Weights of a small image diffusion model.
Model: 4.81M parameters, 32-pixel images, arch unet, norm layernorm, activation leaky_relu, widths [96, 192, 192].
Training: soap at rate 0.0011, 38300 steps, batches of 128.
Data: trained on histories of elementary cellular automata, time running down, 147500 training examples, 33.2 epochs.
Rows from block 3, named by matrix and row number. Each number is 500 + 40 x the weight over its row's rms, rounded and kept within 0 to 999. All counts start at 0. Numbers have three digits each. After the name is the row's rms in percent of the matrix's.
# emb: conditioning projection (model.mid.1.emb.weight, 384x256), inputs 128-255
emb.216 030:550554528500558509462506481536488500716501512509487500507502505494537482522490499492511467506528675497486422626476485499452478484508543488512522483509479471487493487499485454528522508491518509477508484574539499422518500509473535490581489494489510533467543508493540506494557529417516501541533529528474500539519504408500443524527542506502501306498490551504461475521498495495493521429509
emb.217 026:463501496475435501484498496498502501510504499501476500504499506503497502490517491503500500500525524494502491522500499497484500493508509544499482499509495499457500506497500497502500495490491499503489478484421492492498500511478505490504492502505501496491510459506526525500520498495525499487506501501475488504492504450492482511487498492504477475510495505500504497507490491508494519500500
emb.218 022:399498494520517483531529496504531499492499503503493495495456503502501490503494506481512483490478556496503495500505499535495481521503494496550503506500508467607500527548516485506520507549510500516490509483479498503492480536482514512469510490507488502357510523480501483498525498525473516498507503514500490564513528437510422502498504514460511477499490501493483505502490504502497499516496
emb.219 054:652564471512503522503504511515497456498499550483548504514520488494473605655476494530506432523522536521520511478499510433501530497505494527492537464478476503484512504507495492473511500528514500476549487536621504506498398509496450513620556520518488455295484462556466480485490496472510498502417498453562525440487485547497467468522504499511496484443515498482513299488535501446475502483490
emb.220 019:523492484521507490487510503511497510504500491504500513497498508501535484499483514492521498528495531497483508500512497518520476499488502458478521479544521497512513498494584511529485511498488511499506498508475523495511498517518510500514497477507509534508513499489497506498478494544501489515502500500497496472515500523499487501510510524499504524521505503506498034499500517505495500496503
emb.221 046:530452566550504544501501501514500521528495490470511516510515497494524459476513487503499508452502769496499453490494446478517512471495535575521492441482487515505517485491490505472533496494494496520507495570478411505493508536500483481495506501496499511624498472502482501489488481450503532494556527489555519560526522497502514407510481494457484501503512472487482521499500494506507513505480
emb.222 039:729502419483486497504538508514501478507497527514513481503501496499487516492480504503495521495510466486516491500499503490497512522506484483499491506531502540478502498503505502483504502533508495500481511515594487578498495414499484500590514516497495503502495512508473516510507513493506486500496497525504491506497494494505522498492479469497501330495516500495537497473525477501526498480498
emb.223 048:555489399530500536561493526527497515473518513456546518529501503484455504541452579512499463474454519559504531463471534456547542479504489393552540436477500515565552475491500518568526527542512490466563480535467492563520467486496460537588561523498457399435447500482381482516470485416496511451487501448547550563480505582614490439516552496471528446487622510502537420524524504454499494455499
emb.224 031:551500381481494496519480498517491508499491504458487487498516527504482498483519516521500409482509655514507492492506440458457491495510517417513495499501510511476520511492494503463511486484509511485513497544521499443524499608508517503630515463473498538488498521487505487497596507367523501524495505505478568389502499416552619505455500522514501517446504500507502411513482504490524526501489
emb.225 028:557496432487454513500522494510501509509504493490503522494537501493496500502477488529508452521513601495507483499499500483510517494507493581492507509501494502493482490457478493501503513502495500492500503489634518503493502490490491527521503531497506504502482510536513485496539513191518493492486517484495513671498503569491500490497497491496500401499507475500497640506507491498500503501522
emb.226 011:546476489524527494508499499504493534478491485496500497488498521486557474483494522506510459505477489476480528493535497523529483467477498466498501507509520491562498521488508507547453512478487510500497497463558531489502494562507528509545487481505501525500509512480507498496494486534458475473490508512500515474529508512501498495534540531480514525507507482502490517543499502499487502516503
emb.227 052:551507654521458506493522496500500511519501539493503491517492526532489490446523503510499453497515547501499462500496478489477478453521507494499500491492506488489501509499508499499498501499500510507504490505526491495505500466497504496507504488510494484658474509506530539500513510323517499511501547504491494650529500427488498491499474502503496259492500494494502420502570500501500541627499
emb.228 040:792465589480473490503506488511500520503498495489480546484501529500492462480510498515489485497500334471514460465504467488490491500493511597479486518495493504544474503495497500509523498513487491506476499493627504501494503466498527495337488517508499567549521640507506496502506466513497507482499484499494476573500517653462522511485501465502492518503499445490493589507496491497500479514485
emb.229 260:473495501523501498503498502505501505519500496492509494498502501498499488495498501509500500494498433501502507497496501501503490493493499471501493500485499498494501501497500512495499504501502500500500500499472495503492499498498489508498503497500500498489499507503503500501503501507504500496499492498502499498502500498496510497501496500497499510502505497497493514494499498501502500506495
emb.230 168:499498486520505497504499501493502498501499499503494487499499506501502504500508507494506491501501497503501497499506500508493498503502504478507496496506506494486502503512532503498497496493501501507490502504483497498503500500500506494921498494500500496477505480493504503498503502502496501501499500514494499536510500500498496505506500508500502501500498516498501459500493515506497499502497
emb.231 071:483495563481463495510502503494472491504499512473475521478492510508497498466510488483518468565515665497519499498529467551500499498500476512504477530526501497511523488507501500491465463427488499522472508531499532530540495472501525498434473494488482512496474497535520503511482502563495474504480516517524506532509510359493485475489512499522518512483494501477494605501504513517508490497587
emb.232 023:562511520491535513514504552522494507492500492499552500497490446473476476548410489494487538490500772484479584500478520473550525478488485608522533474472526511518514460497465460520530550534526501476539487465510488517493486507498465546449526538524494502437460593539434473481502523435516504476480492518553567476521504389536506455493517451448507454476517496504476531495555440482499476488484
emb.233 026:528484503401490501517496504500498510414485525466545531512512589492440495502489504517497433502489589503527660464497501452552510458488492421501515460495459498506518471493484546500494459513519513489539499537543486555518504488471449517502590510498479479489465493497472492484635505440544499364482455472572534495513522520524483469494533457493428509469559494502510468494493488498488494498515
emb.234 027:324515544481508502495510498517502482524497519483479479493499503509462457484518493511502495459512721512515483529506501486415475529505531446551480499495488500313526503540510503468536536500500493540484500598330432510489497520475500498447513499500493507465495597506498511503522522492504506505505453530481500539518510505495496504482487491485496437471489531462498491490488495482532508520493
emb.235 028:471502508498512512513500546510500507496521528516543503459509465515484514571429495535509554513525653487474585505528509480523518462492475590493519466524481518517500484476475484516503513535516481461541484420503486520493500466505453528453520523513483465398471531552459497512474608458506498489474500510535530535472465443550516523492493465481500456475524480502481480483547465477504485482508
emb.236 012:518473523540533487498518496501492521498459504514508466491488522473599467512459538482498479530486451489469533492534493539529446479481501471499519483532548495594501524501515501563482523495496638499523500437567534479518489488534552496517494442506516575531538510425498517476473478532461491544500519507499466441528506569511488515525530557483509535517498497503489352524503517499470500501493
emb.237 044:578525608432483502437478488527523526560500456501476496517574505499477498461430496531500515480521518458517508530515543458509500498499560483446499506452488527444497501455504538517495557474467439499506518498433484475435500526487493479484502533520554448210525520521512510418478447544526491492520486491496500517522500657462507498536536526479458520530506487500521479500500509509465502520500
emb.238 124:501507503512507505497504503506499502999501505497504503502504496498500495504488501505503555498501485499497499503498500495504506499499501495504504495497497502492507498497501500501504510504500501496505499510489498499498504490500496506501510503500499499515501489488499500506492498485503489500502499499503498497503500583502500493509502500499503509500506503499501498498506498496500508499497
emb.239 031:594510538591472500456508478476478493485499501522502493507505493500533535490529469507497500532460208509492495498485483502534496495497496488451518501504480520530473507473486514502488475492495562463529499465651561458518501497516516481332505453471535549514516472503549500503499475499515491511526512445505483599468496563489497516531508530571473435516463488511530601499491511501474488477577
emb.240 042:999497499546497491498500502481502489491501497511489498498493485508512509492505500493501502496505481503500467506498502505487501510508501498503497523502510500499493508491505501500493499483494497508489502472503520491496503489509508494500484501500503502620503499497506498501506502555495498519506497521495492534490500505500501519500500497503507527500497497500500493503494504506493494498504
emb.241 049:495519468610494501499507514507497478443500517487539507508500463505476516546478481491506442502476665516497513521479499494534505505518504542502432500488507500475509473527503516508517503487545521449524484538512490520518499417502497524474504497472504472515487549502513472504466482516518507526491497493519516516498442342517470475514509495557519464475557500480456627458535498480498482517523
emb.242 049:639546546392506503459508496516530524467505430498507517499504500500531505504451447462499504501503385486491475520497500539529497522496506622471502542498501493516484484500479448524499518527478501460499520498467525461481517472531540507371465538503584584575519617513452490500442538523491528546493515562486456556471516511465458504494556503503521489498500493504471521501533499488485476485479
emb.243 017:408500483665500492518495517485504475402501496494502498496480429498487557526486498488501448481502462505505457501466505497492517509507464480520506550498531492496503498505511490492509492439478495494498509487520551506496499454502493526512500521501500498595490502548477471501491521540484499520459514512529503509445494586516488484510496492500585602497505491504500485501501486488504481497523
emb.244 036:510455487618415493448502508503504465490498476479471546502499477488492501491475497521500515514493457481547527488516533436530508532496474501462498505484517499512465503487485525572485523472485485451476504473483496527498494485491430518698486521499505470468442521542486480523442500263501461482497478470532499431501514504478506475490471490550500441504504480469513474503528493497474475504506
emb.245 029:549480478361483540501515521474496519565506475488502544509505503499505467526475497500502486478530671500500521425497537470551547456572499623498581435493553569444506469489556515514493502484497463499518505526414488517495514480507483513479499545530473520475467460517476477489484473504504512477491460491537554545522509532508592463500485497489457491509505480507506490493506514495500493496477
emb.246 046:943481489494483498486499499511466498601508532501511498500514501496494492498489507537494469511499475489514516482491508453536507488489485494497504500466487535499489507450480564504490510496503518486546497496593487519507501494494482516537529472459498523490458518509493495523493478427511489475494487467516509487509500474504526461497486483532496504496539470455528541504499482501508484497528
emb.247 029:492459490401485510486502494461499505499485523501507506509511537500476496504511505551490379503495400505499540460485449446506467496506500404498487459509497545498476489494477502501525500512536515494540506475549466538528499408495487490606550467494475595462457505524418476491509456424497491399505467483529502425505500511528529485493496430517439499498543442488529514500499485486507499487513
emb.248 082:536496467514510503500502495503500505505500496497501497498507498498503489504487501503506490497499509500500499506500504495501504496502498512499498497499499500502495499495500501504512510500502500500502501497527490499494500505495499505510509505500501506482498504505503496499555502464505499494496498508498506502504501572500506497499498501499498487502506493497499498500500497500502504504496
emb.249 080:474535499513507510501500513523499476533499521488498500501501526493495516519499515540506427513522504500507482503502493459484497490479507475499450477499482500483498497519516500496508506486495502501501493541528471485499496508470482486999519502511488501418499452508510500494515496516493501479475486514512506475507500512452497500508511498510471502489520503462495425506501500500466505501498
emb.250 026:495499552502583505487505522499511534496512505510499485481454463490554474531464497517529606511500660471455555525519512484506481460491498583506504490480518508523477494451468498524497522484493512498551494453486485491447490475506486495477500494550497547417503486523482530503472494511513506498499497501528510559510450461497492493503498484452491403499516491501477548511523480492500501497504
emb.251 040:528521554576501500480501503513560505483494488507510506527505507496461479515460461569508337506528573493503507545508560505514549482496523497424482528497426492498476500479499514522498496511457471494465530506466514505433500533477479509492528574533493467488513473559517519480498512549500498466498478485503499586500510500447476547509537500457465421525510479500508500504502495510465521507481
emb.252 030:468498504510529507491514522522505509503502511538534510484487431488511497540424488517520548518483581484450650508518504484546481466481489599486533477498497504530496493482489478549503529545526520462552482410495501507491496568525480525544514480504489519400490492537454500511513542450514497524486488477519526528505466506529506504499480470480497453478513482501465351499553469471494505485489
emb.253 099:548499491524498508499500498500500501509500501499502503500500510500490498502502499501498488499499498500503526496491502479503495500500501498499497486495498504503498497498493515499503495500504500500506503507498495503501501497500496498503510497499492498491486502499498494500538490458514502473498485498516504500505502494504505492491501491500491463498502495501508494499499499493503502499502
emb.254 058:999472530432502484540488500508504529502501492473496507481507508494489465473496516504497503480484564489507495490522482518493503498480508450518485509474478469492511481499497499504497488485496437529482507504467503510500505500487502522441461509507484507559500517498507500501503495507481499483495459517488500529524513561488520500494500484483500601516505498487496605504503485502506500526465
emb.255 051:522499525542403500498495482500522499464502480496484528489489508500547482468519509509512558522500535443505500504511522502508512529482502578488484505483463438500502556491506532521491476477451472507468501472265517499447502549480493509477504510512518484772503436502522500552509484501499469485499482499490484497491509553446502506500505508482475487515500497461517481506496509467476500557502
emb.256 022:655547427466513507448509489612494503707479547494514487517525503476521480511493486522497444507534615501492442526428473487453488477515540498502524499498459525482506492466490473488508505486506551484534476589567495474522513546495509501532529478464510556454563478522539524491535502479538498559518515502466503536502512500512459497517531514514489317503494495508501497499507494495497559458511
emb.257 032:622512509459494498544458509501512472501505486497508510479506432501435516480482533428493470477426516531515542557490513536534531528495462528537458501489487472524545469620492491487493492533531431469482572485372490522514511502522499506290492520463509477603465563482423449546469507505487493513485490522517547483496496500522506496479507485503515412485511567513501597500506483520510465512453
emb.258 045:730497502437494501499503495497498497530485526495503495500500541500460502496501500516489462496501571501500551496497486474499478512503504483498501486492499531476494494492475498498511501504518501514516516486578490518506496489493507493502529493499491530446498516516501476493534474464539508464498471525504498497519500503512531488484500474504469508495495474499498496483497500490507504491500
emb.259 037:513526468520502512459502522477493435560501518531484502529487476508508512495538508464497520518395420512451491506492461498500469517529552464506522485518516521521531513529497516537443481498498504501518489505509499491521510490528540465511456458482507535353516439398495508516494475602515508540521502524462499647508502484513545517482504501518477504492505550494491385496500524490492495466499
emb.260 058:515457489513431481500499500492503498078497515490499493484515503513497514493515509519493495499501812489513550486557501490474491508496487475506527510496505500470516513458495501491497502498500493509500515464505527508512469514525498506503504496502489500521506503496504495498541489402502501529491484493497499443482495511506574495473481504503497506500499500500508530492505501504501533506493
emb.261 032:612493516514499502518457496491501498510500423497474564492512490505500497495504498470500523492464277501512520505476513510527513540495481570499468519500507466542480496515532506522482493494494485454456522496492507435487506510499512498462459526497559588658468580498500459524499505501491491497505501560504505388499525647438485511492527497502517504509502499500488519506487497509503463533501
emb.262 039:520551506465515505463535486518505507568496524548529500514528492485530516565504440554511537514553511511474512528507481489499497468496511550427524479535479542508496495470548503513492487533504502470526471502588540446468504542527475483531500494483497514371555487537534527516497563491526477560497518497483490412477430506495498559522469499524488451497504478502490466493526496496501521455521
emb.263 017:469509557486478509506493499505506481510504501496501520510510483518435520489507487502502517485509525514519451502471504471490539523511503472491492500485477501407506473503497497465520486517509432500485504542467476516493507459481462499503506534495499464483473504534487496510492523474527506514501491498501516504478494503496501489469466475511503508487503504497509562473501494502532498500488
emb.264 030:524486575383498417499451500469504503353500497524500452491484493501508499499505535546512411483500557553459469490510544460484495503499494487498489544507502500489468502500498535496535505511494512508559515452463548479465449517500490493508571481548552514482537506493505474499503456588498531467517444484495500547499430524512427516522500502500446457587496511530509457506448500514494500523567
emb.265 059:347512531498518478536495517498501483639498500436519447509519481489470511505496512494496430480470648512527526476512500517512513505497515318538501498471516495486545492543510499475485466472527500513471528514419471552545504504498495540585495497485482422494490521478497489498477503516477465492483472481508511498537503687513504443503500523503501603495504541490555513490516500512504508506484